Weights of a small multi-label image tagger: 195000 training examples.
Rows from block 3 of a small multi-label image tagger, named by matrix and row number. Rows with one number within an expert belong to one neuron, the router's apart. Each number is 500 + 50 x the weight over its row's rms, rounded and kept within 0 to 999. All counts start at 0. Numbers have three digits each.
Before each expert's rows are labels from the 100 images, of 14976, where the router gives the expert most weight on average: "colour at peak" is the nearest of a few named colours to the mean colour under the peak; "responds to" is what is common among them. Only what is clearly more common there than usual is listed. The data: procedural textures in two colours, tilted and lit. In brackets: how many of the 100.
# router: slot weights (model.blocks.3.mlp.router.weight, 8x192, trained with AdamW), inputs 0-95
# up: expert up (model.blocks.3.mlp.up, 4x384x192), inputs 0-95
# down: expert down (model.blocks.3.mlp.down, 4x192x384, transposed), outputs 0-95

# expert 1
colour at peak: brown (52); black (29)
responds to: crumpled (73); black (47); ground colour: black (30)
router.2:534559458477555514503452466441477537463579437469513500589465600582483436495538548532496511570529481421419523518538409477529430507535534400491501483524519472415453547520500565490516446533463560562559547450464480533536526468528524414530394430482500509434449580415553664614453504553520474498
router.3:476482567537482422465448440508521465485542459522521566460514544512426473410460411531470411498514498473450556461510455548439499444494475444457481465564555451541510451406451436648480493470499462490496490471524423487556514507536531574546493491556494469586471472542450536470434525546536459518
up.0:478460454570500447525518481429586433533549529525482480498463436479604500427538563396542375470475522515603490577498514538483422482564468476475536544509521387558502403546501575517573530564468486480446544495488454526441489621512479507419549560505590506549509456423452558510444457502498525519
down.0:433541482466486524543507549498540430533530476425522594434475487561563483446510465503498411470521520535561516520467403572423583501558468491462471461575516492488564514493436439544507523486476533548468583511456485474459505498525421601566453494422456593429476464519548434550481429534487490531
up.1:442503522532503495423401534560521452523417536571588536514469465533523517538510565511599546497524445514594486519513503456453517475483516587487495518519509561507516480523463491546497524495561395562581468510443441537479554531500503494491542353421519526470572480539544460557537585370587555510
down.1:572487525498404546528450441550548532516473483473424458500582506544494504462423460455500569430418468541582514528497485547424510466491455490564496518440452504614555527399533433557558556474491447531554519546580505563458462492577543517507543515530560536534495534472517419469576565632560531427
up.2:460504448491522480460597457513528523541459518438449464517506435531402507554429451479546549492556535471527424499474554548473461463477519520474485467444581506457456511492527543579518472449584529464504568484375470538513569523501426497510553540499499473435498411494419441481516574500464552442
down.2:494512438469467505432522559583509526474495491496494489486562426476557530492456390455449451508458413481408576502558524431554523455426571532574504446564497505556503442533396446523486477492499481536466467482570439633496484492490514523536524534489519532594538580471481561456450499452562436515
up.3:516557538525505558453540574522488442491454456479417536496565485480518437527453517567561505494431501462464508478518435371521506553507533492519485485519551530552488418522448439454540529588500588528400421411554489412451473636528532535520580570515498408480472531500532436462485466434483495508
down.3:428442482479466475566572506494503558541477466614558509485520510484571560479535552434452493497440524456499602547488566549484593444499453503430460518412532478443461607416480437511543566414487432545619536482499500552543506427464479515507493491526489553495561508476509421553471524537515508471
up.4:478497478508513541419482453507462451531473641546583513518547451476505574443519594544486523499549435473580434458512537484504430459539510480576566449405450535577612446434565507417486417414518503497504459521461550488454439505561475520558535554566517527509431557492460531480521510535433439510
down.4:456506487499484379557504535464450566489546401541478457468520564551586475593444465519533467504502561569403538499537459649431493527458418518521455521494492511545434490490451484489526532542407472475527428441594484475528567472460571484529554420443548446506469419489597436534564489441550445507
up.5:454460472521523443494538494495538495444553381501445554500507520579469509422601474424472532448554525537635528438470560460405484486427557505539545496460455467499544522601584586511582563449519606482521489457510565445451480522480556357456473567561423504464510539633478548511527496531483459503
down.5:564516446379491492500624434509542516504434583542526409474425596534386529464483531514495505480556443452412526541457489535612490520533515506477536415498539594503557461467446618451454404474460522441432456545475517523514461538508450514539486470492553499473393470446569461417545543519541492512
up.6:495532546515467551550559498488458581514531474471442499479535479529489440365505499491559438467560474553443471437445395483515581351581454427510484530510575516471403612504509529506479603502568525509447545507552583442507440511552468569557499489556450505531551453479473508511516449420530520434
down.6:512499446557480448563432381511502533507452430495658460466482580473544484571452514504534569474469577494554551609517481467488505539462444498497452522391418488531554532487515511490518452538447552542466422476503514570550521483510553551461445483521530471437451503489558438611518542524506431456
up.7:501524449463467451570421383425461507529535510452435468466584579550463514477502550470445403491424539565565564523563528450565367490524508552489429585417506539485487473555500460437515556463515488548565486640503509511478478476509443593463463521546501561488549446466505548467510499441508534457
down.7:613476489511462486590453576584444492405561527498465509519497494577604544469384545486522466477481475388526442533514482566446459512545489539551482468544411511515542535502506478457517534476554538511401434523536547419584560457527548438503468455504496484492512453455576397589548433474473511558
up.8:459468521548470465467506523587500546483459577506558571534544409548577474436588444459512467488521483483517400424458516476587585502460503517379513531457546486473517494517417453487583461553536366468505523399523533583478545466536524553524547468467560472498465445503540443464454477481441580500
down.8:601465415478508455498459490477544534398482494450505461436499649458451567567535583491432513482521516525530480512546385546377458551487377486530472622462528449550550492455565504489400554416471585483430507571579507482456464511533545529520449527541503469575624548506467517468496465501532535460
up.9:428514480458491470501516472432455571467548535589531547433453461457525528536555398472646477492505543438435473477588514545485444509452474469478562538605519413533522507523489471527568543465498556485501528373470474557485497507571548542496523453444505444564590462542450467542568547595585451479
down.9:542588585567528497455540576568476449519543522523480457405540499547474451510484555468398522523519562455519507522435501416511453512445538501513473516505591613466540487499579482457465487514505468410500477512507467480588467493457568418476479606488518482567543468428570493456493481378408511488
up.10:441440519455589522525620483529558477446541513487466522605507507517439589538567483385481521515500526503537513525577516441419506534441404496433455421406471468533438434451518443473525467574538485401513555595532567523522573531492530534550535456489548525539531589487529551507585543480454512489
down.10:582467412529546548482460456478471539591520507535535541417542557536510431447422538536506489469460578546448546515518549497539498455532408425643575556494455626547505597530515442497421600478521578427491488489433476468542542510372465522435539538442423478472474446552471500468528508480579500548
up.11:437434586514546453461482481467534501473546468531490477518516582490409508445496590469546455551568555547399554588506490540519440484495590546416482621499488469560466454421473457623494514556473478511517433474577506519569563521417498497505404460505519438537539489525599509519491488444442493476
down.11:599517523393455487503502521485515479551534549477489522533513486536475561610495487558471479467499458454615447400470471564473513499363554536452453443466453595530531520571583577545505512499470542495451556515478564547413486512551553440526566537459456498533436510518534448465533576493529626533
up.12:538481587535401635481498481535459452479486454519569580445437565490455569467476517550473530499438420494427563468531464408527546527465486538402524539548497551441539378578594474514456505434468466405520540521488521521480496630551526483525452432502426441533475479548485545554565442521585521451
down.12:429516502443560441553493510507528582488592501454542489526507452494494428557435450527515547538565507519532487443549568433482468461523544539598512544458498439516532563543395504507483545521515562520426463429516499515482526427433473480515553594536579509462596527535515506509441561487468501469
up.13:546472446542509613488560509493567604474554469520494530505496584542511595483584474481456507541541507555486520472420621560457513477507512551481546464405574575573516528470470467471468493468456426508407529430560461419529539511473458543564575456432504478524573515446507468488456463556556486396
down.13:478523516463479416551444481509406445484466458504472479421452477424491522482479457476509467478468546515547461522563471404516514468431477458520446563522464488529535471438490583509535466546524529457541482553481503600519536539517531404499467557529476524507503539460489453433559468458478553559
up.14:494519564493453433547522553484570471477591414508468473501485454420528458466482425489570348550442522412542450481525560478533570515472483491527509519494486443524486515550522544519507459517529399447508538537504512522492461445529450446538507477432532577529472473469530472516438478415418497487
down.14:383470510476454565517544450532519589516478562456587536490430486501449461518486554501354614515510526562463521502547527456479522470566620436425441496517542532459497473487441506518485513432487528480428521399540497527483541573537617583477427506579518427407422467483492563480566515521520541502

# expert 2
colour at peak: white (80)
responds to: white (77); ground colour: white (63)
router.4:544503522526465497473575526507580482553459530480535508479458411440587550494581461496480474475450430525464483572461565524456572503554504487446484539486570585485452523528626448548452512489584476388512467505449487506397469575469490509460511555537547477495515587467473428424503456410458438449
router.5:585402515519423540531513514546531542443389512574458453519581429513530647587463533563513542491522431468492453529454474394425507534485519385512464536485537467436542404495553524503467526535513559477488536484474461523442444530499534460508471456488521488506466443535528515383517427485502469440
up.0:447495420495521531568508534564459507487437530577547497516522440499541416497430513521503457446457476477527428544401500495602496537502606490435523519541494494570594517502392539357547475558519583533460522511460443417485499602483467468457529499539541614504502477468532537552519592461415428391
down.0:507458488422481494515452514368540574594552464452597525561487549447498546552531520482572509538528480563517463527563487478487504499421504467566453490485574537479381481520512520547459474408408388540551476500531476499468576499477507531511498566496456392495478513463462536445439449499540520444
up.1:487502498566499541447519565524495519479522432525510434443468544421450482481499503652441452519484452540417486502401441517528496421478501504484564491578595557554446447493478533483506461491506492420553499475566463439492530453540483617537506421493536490446510479541421510471401493507566488630
down.1:448476454473487453536469449544605450479457462511515494633505389536467382477437487554545499568598536445473555488473601531500438565482570558580434502529492399530542500494497540475432534465500460460446478486431537533459476500550559398497483496516471445556468513423524494555586529515432482371
up.2:509546550552536430574457515535495442462533468589529510502537509434506495485489397518553586494487467454498500493483485495505500508485416542503516441479555446597477485479470499570499519438480555522524368477511422408467596586506539531462481509536485534405483526465529556508503587513465535472
down.2:433461486501487567501569484433541396566506566413465510507483463559556627462469571426460469513496513521451508534496399492456511575491535503521470471588439470471527542547527481509457508562540545518464498476478534582596459479506453497526513465499481498492510445590567421507507463539495454432
up.3:513471454368557523531412540498450522569502473458571500534557539480513499480538524522428506551448418496482503543587376562557404467436426387514504505538553475537514556480444503559448587583442467538446537490421449500487528501495430461575493432492422529506455556502536473530522518520554440490
down.3:486408508601494478472574556422601442502514500548473511407509537512553555517541447455497545554418499427478468395522524534370543504536432597491454459457538443523490486463524586492569484483456465475584471526465516440510519543578556521543475611495511426613522443507477528523478496552442541599
up.4:435517513505472538573516490538518477395529433503440397480507517503490568504473467484458531394502551546399443431449463526453551574486550475456445521637523526493445613537418410382485589455480425541534582484483493569486488477385478486511489546538526451580601537508401543494501537500492482578
down.4:530606476518497477421413436443485485590439450571546563487543472428538537490492511508530371524547585498527560508536503475514420550496517535551552481433482505549492501380456577561515446484439546552461521522523462418482482483396535459487526482466374552490561422605545498525589489578476506489
up.5:488583569545537502429510479442515403464647451491484533601463519546461472474555461520482491440436518512473444502610528473531453495498505536491534467483509498460615550474452494536567510432541569470540531542484423450521601482524514476429457543522472518428593375476516539457494474509538457513
down.5:501444438480417514528552555579474533451369631461547527485496503490562524562568560468530565482398561496493577509422420545513568517515478516492502558446442555524408528518504467460440503546484409496463509493525466539508492431563468417457477466507564448516445564536511395595530460604466520536
up.6:512444491414522448483551475534472476481459431498518466523549585489486502659444408543485511390578471536567458567482457486543475455534546467526592526453486461572486443514472489438517515472508517465469410484510399529586552478501476522476432414516574514517525388491548456491445449459570483596
down.6:475504562511535531538466589526486502551612599476429476425496439467483421382461622532571507635490557523543484461501491471460491547485500487463386411444540533484506533522430481560361538567447519480511490474491446588468436589496459475451499509497423450469505456477469507544488474535488546484
up.7:493518470504491529481525474485539470487471436437475453504467598508545561488466472620509471594493526464510461525518525544587563499491562422544521496425515477576473474535444548517487503410390512419571466486516583412573543544481558414558446496583472542478571427535390574432559450509575519512
down.7:413469483426572570496421467535609441398521518451456508502497449534501466509546520479496562518526418580533504443464574427503482458487473526409501465532430513455529484503538446502429500460576454591479388500494452477496481464561494510397551510512522510530466617481509441526443555446396531445
up.8:472468565470432487574434483418453420602513562560548482539536464566514436498515477548576445453477538395482447422552495478496493487528510461476563553517462473593513473450497551487547505576480445579514517506510508553541571507591529483505467486437492570471467382504535608595526488631518424439
down.8:480530510481457512479522537465551469428494463448444477555465623435504602471492546485489529491458489533528511503417442517472532570471483580504484427506452516550554514527522517594504383450430520427536450492527570425480461506452491525535525447550542474443444565451510379416495542507373531566
up.9:469485558485580558585551522500558522436494557489513432435480539473491487554486512534594601462495514576561473626503510572466465542534536488568504523444472584544540509502506486574557458498478470450488464468536534437447532575538500431521348430430514504448473463472552492506443437437544536575
down.9:417540485571526481407463517513435452594519491478544512518468435527491505490584531497465481541480418500495500529507514446456467418498415448461522486535429500435481487598459568464570496463458517503513380464451515593485423406524578563475568509520555459611532458489565486512511467447485494381
up.10:487440535388391482512427437534501498403530549533478420593445466489506493631500488384543505430526523571487498436555540466522550539574440410592501450580445541561551474482516467425554503512454438493502535378532468533537555532528518492504507499489535458501549530496478359552423478544605478538
down.10:502527528507484449462470537503554572535521437471487545390494453493524623422500496551519546528492532482434519540470517603437445466554473488396533511477448493420425544478482481508437534425523537553463529567553487409546445523385444440471471443623440434525496420487506500528545489486536513532
up.11:462500517538547469600507572514529470575558510506443479477484540515493453467549428414537503560466550485478498505481456438523456491434579604508445588567429439523482517446435608570482508513564473527464412484419497529492502479517392509438516472481463353487540522565421584562483524575475457593
down.11:491572529523423562460513397545428569481542457469545527441549570505453456477461544592523437481451508405556507506545554492451560429455445528597529441407511479567496506548481460532556469527529459481548441471542522469513494436461554551564485514515582454514499421403429477531615526522489465446
up.12:542474511478469481419451427552472475515446463493492351591509500381440451457490521542444492474654469535527509416475550511524574527529472501545501467497527454481603532529518593540371428449497450500519516508552580482494474509469455492464477439594486503433422530498370498583542555485507629514
down.12:510558529499500429610584471469565477472459462476533482483556542511550554594505567500607460464412434467448484520547472532424508448503553493533422573529438527469365528558564468474541518454621537473516530496506442442524458516543526515467482552549568528509492471541460441454367453552523460517
up.13:551478543480443441493460478526519530493439572510458521595579507555527571528523479415517564507399519518597580572480571458473468534534478540438423518517515553419554477515559414513425581516505448423505445455506475477463583569567459578447439443489536519409474462439593471518561559514615541495
down.13:487542541464580472513467564482473469509540536472557532471493455507486429474426588505529496483592544478398497463433456481475522476542465539526515455458354567549474504636490623450582534509509487493498576571559496542524449536498484489567553434518433470525537474478522421385473515484441438544
up.14:531582607543425560544488639441543479576424460530491504547443587565554454521478519511543517538477588480506494512390588481421466478478489447554493454493545532498543431478479526552462534474495547410466509522527517558504526587551470490434487525484413442384468447395455516489460619539495466487
down.14:501508453430629460458607520532486502470510498502558497431491485579538558425517477506462467497518432518426468452505461520600477522451502536452537538547468517495565484455547476481462442486392436540562402523453524538435505422521574564455513452449553501627479570553527505483521504477448484464

# expert 3
colour at peak: red (40); purple (40)
responds to: coarse scale (63); red (42); purple (40); ground colour: red (38)
router.6:490520518482425518541501544494413468554461403381507465541531550470476498577624415484492418482508483549468474577554482606541401478475540463448509621566435527519525443452516616485439487511527479491411634475407464474544508599567552541502450477531459360576529580508459498549516475421540521555
router.7:522587482525440509559607509482453547500513494573466461451532544559488487480395589427482577590529553498520454566533446488484451581470632491443442485533475496498534526500517459495572404476459469498463495443483510506425526500506449583485446513501484566615531483447508510514526352515617601435
up.0:481517508480515507531494553540581598433463495515380486436520420460469532446502602452451548501563553532482507433487545521455486539519416557449468499552516602494540564526453601546407402483436497441474526484488497455430611509466519485521483469447508475514451491529592557493477485424515428417
down.0:571550433576455501526421480486369446558551510466568539544434535540468519535497467519455495501510459592551425435391413503493493478414506500418483430479566439435510510502586478508584557581669519539484512499520467456510490532418518413492482415508438513494492531547524551500491525455495502396
up.1:528512502466580480489531549546511464581405366411531447503442468456502550478488427457554455524455455558545465501505495529584533519473585466610540619415546496430550535545530513528490489582500573443419477495428506544494491445444514460472552576486436481454551524480580446491590524525462436474
down.1:482571500549474573472502453530467542444518573487489487473533453516472505545523494573515543406564473402510508495553508385481488546548475549455424448604477451566530511406455582461461444466465454566545508568549574458500490509488393393514475484502507515575472507555468499518491443494508499560
up.2:389440559426560552481477449558498481568526513457491507438542479591523470509449478514547506515542424468513522540501552587527445594492526441486539551440510517488431370495517486481543447449434427542507446503568502534540483531476555474524434590525562468586467553565469536469552549481482509429
down.2:495591514458557531432547482552489368478493514534371412514525488417482526424484544534547534402459527536491500603491426472516612460466469455538551489519536510529605620575499610482530531555493581480438492537402560564548548454488506493467476498424480499609527464457521435510432428433512453531
up.3:438565542462502502528478486535467479537503485476509502488463531501455473452523506484562532450403479644463458464514554483450513436528484462356537551537507505518618471472525496460583447534567532478602499551457575419403507499479533576535639506459495486470431522534532527515433514427457573428
down.3:547489526462526515484490439516517546513509461531514546505535535498527447590558528491451466538605533480589518441450528450489480416461502510552488497504507442524481556517359520539531561556505476478399436542533483524493430428457543393511376534477562514494590456464460530563496570544506498572
up.4:425450497538535482537439514483546492553625569527443557497476524517484501492469596538461439519518547465503542590459517487541451585544480507507558481526472585502607464467513456405472474542487521478451610609468459480462498539568542530429501451526383496533515541586440520477456440467544427488
down.4:639542639507433527542492579468426505531474479535531498475455457485539466533515514448414466453503480530528458437516555568515543437570494550561561474495477484452488536452468484507451575434559483513567441490441433480454580542439482611512576485520504439522466454512568526554547533510459578518
up.5:606457505542470469505505536513462557524516494467524508422450494502532596427534481568573416412408437541457528442556439474411547435494489467391441495477533591426468408537465515482456537590537586382445533484522466508568449488437580500560496456479499521532520534444540475415546438585422514469
down.5:470594533495569418541479412470451484478510528537474550534565513478540393573479533405460596579577474440569504523441625458483521589472470542447553454551399502562509513494509491506536486405503462599500496512453519512357529523536527493414508493536538516493536478501479513662401513484547544520
up.6:598444512572523506500470612524514468443525508477516458433533416565539499515470524629565546503529557509502579515504450553560533600451478447503519488474528491582477536484506516488480426452508530500429524430569459559499528490550408560521490520453419453402513551465409493390567435498531497508
down.6:549513535557531459548543476506497526474494535589443470536449503467513519525500596455493459525565486519447502572502561401534519510471516549488564510444417526518540544614499478609485583512510504571495472610473554442469443527457563474518462496440554502550476511449499535527547612571430430479
up.7:470497554543505465530492574579505577568477618543583438502526512519520526460579503451551514502420507445487377482492527469587485478583601519502546520501455472469470509542444506378511554514532503548478445472446472524537512469622512498548482490492514476455458525492512557593487428569513530471
down.7:557526568484512469518467499423497385563441418456416614493456498427520480505494558514488538528513533506459562537505456542436544559476445492479439547489543489496434483431540487563476441478454489435503560513512609554426459526441485509438515482480501481503613432507491402470490512483491521494
up.8:456499592486488479499519525488477415495526509530526526523541478359445510482504514509512447478518492619524493469513520491437560576541494413557403562561573517495587447416478537572596494399435487525499543469566405545423438476392553546490500445579530459526443554544449504425421481605610534480
down.8:605525477522562502487497367498572559542561556532439436499488415558567468523517570536412471555553492527446591554488451507552467451507524605430611493446438452455532502501502429449468524469569466445576448487459585490555580503551500508483506574435477452449458460541447500589537539460536424474
up.9:478487513530518600571462459566505526499576459528513570449443545528580444479458585503475432486522524422499479512474516448495532448516471532515503450573382474503490529461524449535560465599501409417455442453462475471463537495486517485552463428491591349369496574495505449467513590525408517478
down.9:542512440461435492490561508463538548484455537463499524608484434417469484580456418500538553466434551497531524578521558584492560521482537568545439450443570310475610441499486472425473574452497531533503558533511529545505497464563467409491518523453469496471570392511491522446477369469507537554
up.10:439503513462540464470453468527557451586555559447450507576456472462545559545440470481482561514588508525470519526481520483529494510542520478425512555487622583441516563496577462458414441542511564495564519523517472433478500524505491522501547481546547525423549511405524449512502427497545417545
down.10:570448455479433581451489504493480470472373608504620473449519477547451505447553518505500451547488389515545471557491455502500511512570493436579497423484385449508496515534415482532537491454502428516446451456520439479524385490584477497483437524492409531522530483517530434487449555551477501434
up.11:442391552484494515451467516549622495546514529495537462466614499456579480571516521373576491465449480596445575500519498502495518549496577437540541515635565580534534557473489493548458467444456473534444468516517496487493469451511530503527551422499505463526472544443475452535424463527562485405
down.11:559548431428467493482490423456433544486564588490519546576434507518468509476576459577378532472568485488560566457464504544526635388466413533538434505478572471352475502482501442529518477472567504409526482448476542550498418495429535480484514516522507443488512474535554530501533484428458525540
up.12:438569453491461507547546527580433393548488587501539532528491511439458543466477465578582511493530456502516506586459559440437507495470563604472423638485613470487556524503556503500528582462543451454535413534483483484465446418503579582523521493522402457530523446504461425553518583503576449645
down.12:573527555500574464438479559473485483459579448491553487626533471519485487405493569513506447561533580493540539516499606506497571451568528454450499548493546524494526568493408549602483518538423523530613478463513471473469466488491453452535506439450457499563456484456479384453583485558457496371
up.13:499537523594503485467498466556527512517490463515486566415577459521443512441468468494548489484515443533512535506409463393532527450497452569475486482421529529450455534569517551515480554435486537481571529506413451474490591474582464550565551514475489496517542502448493452480490611491464480407
down.13:456483518459551464498448538373415484483463507449559429536540485539538475523488431459410423537501488555486530436486564552470608565531513451512484487481495453618474497466524431534471506572516407495487475537528531519555451493466543417445485434502531510387504533492491542584487446522561478499
up.14:491469525503523553515506565472539506498439555415473459454509457534498521586510478443479441433538471398462638507445486582480473468449512528525537458611546581458566565600552450502586544519422543467534526457442557465453443382491459447545519516414550440494397460487574476554412494521489485476
down.14:517504497510444558465456514501423481565476503489516560662482471517502452441456563605521592546498476582484453566533577500495474501446560452536472604523515413583480488416488482447468509479539530391447489486603459549563577545556585525447528517510445610514526486471494546502544452480450521558

# expert 0
colour at peak: orange (37); yellow (32)
responds to: yellow (37); orange (36); ground colour: yellow (36); ground colour: orange (31)
router.0:521542556543477489505448525425538501516446587451544559562537518504496435546555412524452359505456522504533500538503493509602408483411566416530516573487449453512544520472555532436456491526487455494499492430498503509552615460497540493536453405484470412542414570553582530499467507503507521484
router.1:436575521512499434477522354453549501478471591450435516476446554530453446484568579561473447426450386488372527412568451504545491384515484567486464497524515485532458491349523576528535448476515449493507447526430494484508510456437482510616463461550483557433471577405546603576495463471450508542
up.0:464456463447378540552487509512562422436553583472432487438482484520465580465521492525450528474625505556401547519558531371568487537493536585463458462520531594474383586559538502421598478482484495537483524509548432432412556579515547530604480510477474542548486480523407459470464469496503500486
down.0:470518427523595491486476476557492571534545467523555543551543412463464467496469518533493506486481528406637511552468408546532450475490493448583490565514478515514538443408477452492423454465518568547535535519524516541551493414507448498394560555562392470434489550432544523460473503517514581454
up.1:524454533506430426455530473518438511472502452456529436393526559545490520526554472522464537459521544413482524547489489516506556530565465528592572538522549439456484425481534460473528525565497509487503457474579525480551472519472451443464525495539547453450510499458465405519546572610450454467
down.1:451484470499549515463506564562468525518529507569496451476490509479541494497446501462594498532445569535487415478572626452439481508494454451347370462500498551572571575487525587547452502456522482579476528491452529521456516481470541627555497461484449510556492568543566533452455554372487559505
up.2:470537459485499473533458475529466477493414446514524419506506444535528482479490535459457412601442425519517440463485516519510642444531521457493602509561461446438394464539493468502501509617552471506507431494529494576375558503518545522527578445553484503443470434499612435474534505487525535489
down.2:447529473525465413481509530557437539546533533433499482496512529515550538576424521538586518480512518534538487511430480568508458618516505501555458417524438417526611454520514511415468463483474590409438488486411508523455543536476499510527472431497544587466527621475520514524563502574522507432
up.3:551560523448476523576542544522453612497570607545478499501434530451587511544522551482451526567537504421449437528462488425516552432468503519443465447461463502537483525528498572435448460615493496461570531491487472428502502506495547527556469561487509453493507491485469558494462425469550500505
down.3:439412447480496510386457498505543501478507396535492535518595541480433495408462521549483466424459509561545534480449470595573470464597443469482499417541504511533549565499465490555477531469462459527527405534545481520458458469547421436444535437476514540589552452527518466557585540482462493421
up.4:455397442516501533462565465480507538537518583588481490549309559473405535526508546515569543439432463537534403473523488603531421481379544479528516442493422549537460473493426450405450553502533555478539413521504570476432478532475525519476521459460549563534494564508534528451641543433541530498
down.4:509593520539483479479552502549505465424524406458521458524620435437579502503506539475565476541541434588460555505529493462509541510601530571478401544495620477396439501545554529532533430421519418466481550559463441505503487520605560496489523524441540410438546462524551482578422460487439469518
up.5:537472563539446492528449541424503523548521445563503411505451485543494464526581420616488522532502435524501478499523432563524541452526568403434441527484452368450438495547493525557525512532511496546544447471478430595467533549541474512569465518509539548413535496555490564463472585517515538512
down.5:480543437508526533477558494528540426463459646439498579486473550371483535470452593472575564505511533473493416448545528462551463549438471521482572452474516479583579451459451546470520476481515553490417522455561466499538489453488516440490484464612449459479500538435482454554509416545542470459
up.6:471511487533502482505532541519476529580583504477455506489483429499539467474417395590497496559580507490540477425453453441532513389619479492561433555521527440500491444564547543449461573539513518496500404485488490426547505635500471506461507552523398481543479542428436524488489552501537510479
down.6:566554503442553438494507509488376471463416511584506480473507425508463498491513581475530519465511438508524557541445532491471527525468522530527511549591424483514461538383557476539479518475436471431524442437495430552543520429518571506481484496540566467469535505465575467528549450570495517424
up.7:494580471518487597445531454391519524535486571545486501502372432487636495420524505474497490483334529553435490523484467491524479442513535499521445479456555526478574418509542443510482509529533531477454509519499596544507497524489548464514514492526501588529469432622527510457531456537595560579
down.7:502444579447535485623425454517528495516492424531492554544668557421435525549532449526534495494609535465510471509496473514461571566445466538495469538534432427531430533495396537471509487523529486476440474486564401453577533482484491477469458505454544445470430486392497470503528479497465448504
up.8:549564467436497514384560534479471477487541417544541418580541560516418478504401504488488547465464516475458520447501526426532553554478556517499450582449515466496383457521524511572544432462546535537549453442435497467420527435465477555459529490467582568407465550448482423558460468425548512622
down.8:536438540537525519545391473523430490575566460486587551398511369391519490536492535493460452554506484495545483550493477538457495488484554500425459419561502532513579518577513457490534587496496466523552507481504502468532472519490499501501490556547414459483597458319511539508529562444509579468
up.9:571564501594483532439511495481501328477442399543400473415449448423583452395490528531443589509592483512484522523500415551501515487494580540446508584459491466562478527522484444509559399518447502491495406502465447578561545461576526470504470447462489545509509482513446565481525531489476534537
down.9:456526520454435487552505459518463601584551581528567508490512596529439550505503430479500481535391540442548441542477546498433625532498443523443443494497463591581472440427498443432479559491558484458479629455526598460498487417505470558500499552518484527421427519478553499482474408464519568536
up.10:549505550455513525551430466435485502588457486454429437463571477401468517558489474478581459559521519401407452555544473484509517491498482484448564489536521542410562508461475475520490660368483551464440479458566435527424530526543438471427552464531542468479585517481607569536508539501538510493
down.10:441594440539410463469471599500482556467468511530530669567485503552576469474501594443522516548519469521506584486492569406455443410463555532591512471484456495530480500442557557469568406613499442563514506483415537511545371427492437513554464477535541621523447521551495433415499465528551482436
up.11:550559483536430490481601501447458531439565505468550478461533470543430527480549413447465535616485505515527420444435568513456514473395427444528494574409461550502487410555427550469553511458445491526538447490531524650535538544525438428570481474442442490551492571525462551463441494555488575440
down.11:394515544510591553474347410536503512500365488538447577527478487429512491599439459565509481475557458534494553606576502491479558541478512544447541468521550468575549619457525428487455517493560534512445481488515477440521589534432528538489511524462546483545548484461504436574452513465451496420
up.12:442390526501567441573551477503459498445519487493452542539511454525540565548509427455504484545585512520490476539500523560547506439590493446519471500484486562451547578588551418393508546503365539525541516560422586531448501540462609485452427542509507516477603484504570489611484517519426482470
down.12:571568447498547585467525523476562431524582523462554490582454488498414551511576506534468554449458442565494513442485497369435459556458564526567511474576526469560456455393466583522549398488560500504425403472589496487524515513517423491513559452523551456512481574486442519411555507509553539522
up.13:584432495526480496512469551458503540440602477494532473601492505523545519422504552418448526516534529583367472592510557420491445424535465467561427545476503381462561573539524535517484535453448492472518475533457567599473449574509500498452538480519512505537468577520559461460487515547471484484
down.13:481418418501580501500503502479436517565401446539482471448557482494435559552463509571521503524523412397634471425504492484535540471506584508411520452524499517521514457447456437421554468442545523499484487508426456488525519414500460512567532430499509480459557460480421514549537497521540507412
up.14:558524519484449547560557490480495619563517563585497439502441434501472483540490461539430447517615472529518449620577549536571496467421506490492480512551561446557494482471473462567492515574460488459454534491507385494581517484535425546473438531524550567485459575500457506541431458538535461482
down.14:460498550492546512500474473630512423501501467381508468508513475479546483407515568500497531493403588526457526478473435501430543466548502517486534511488413540429503569445471529505438492440515551461573421452568592440493577534508516503521569528564460488552550506496452527450510527472424544525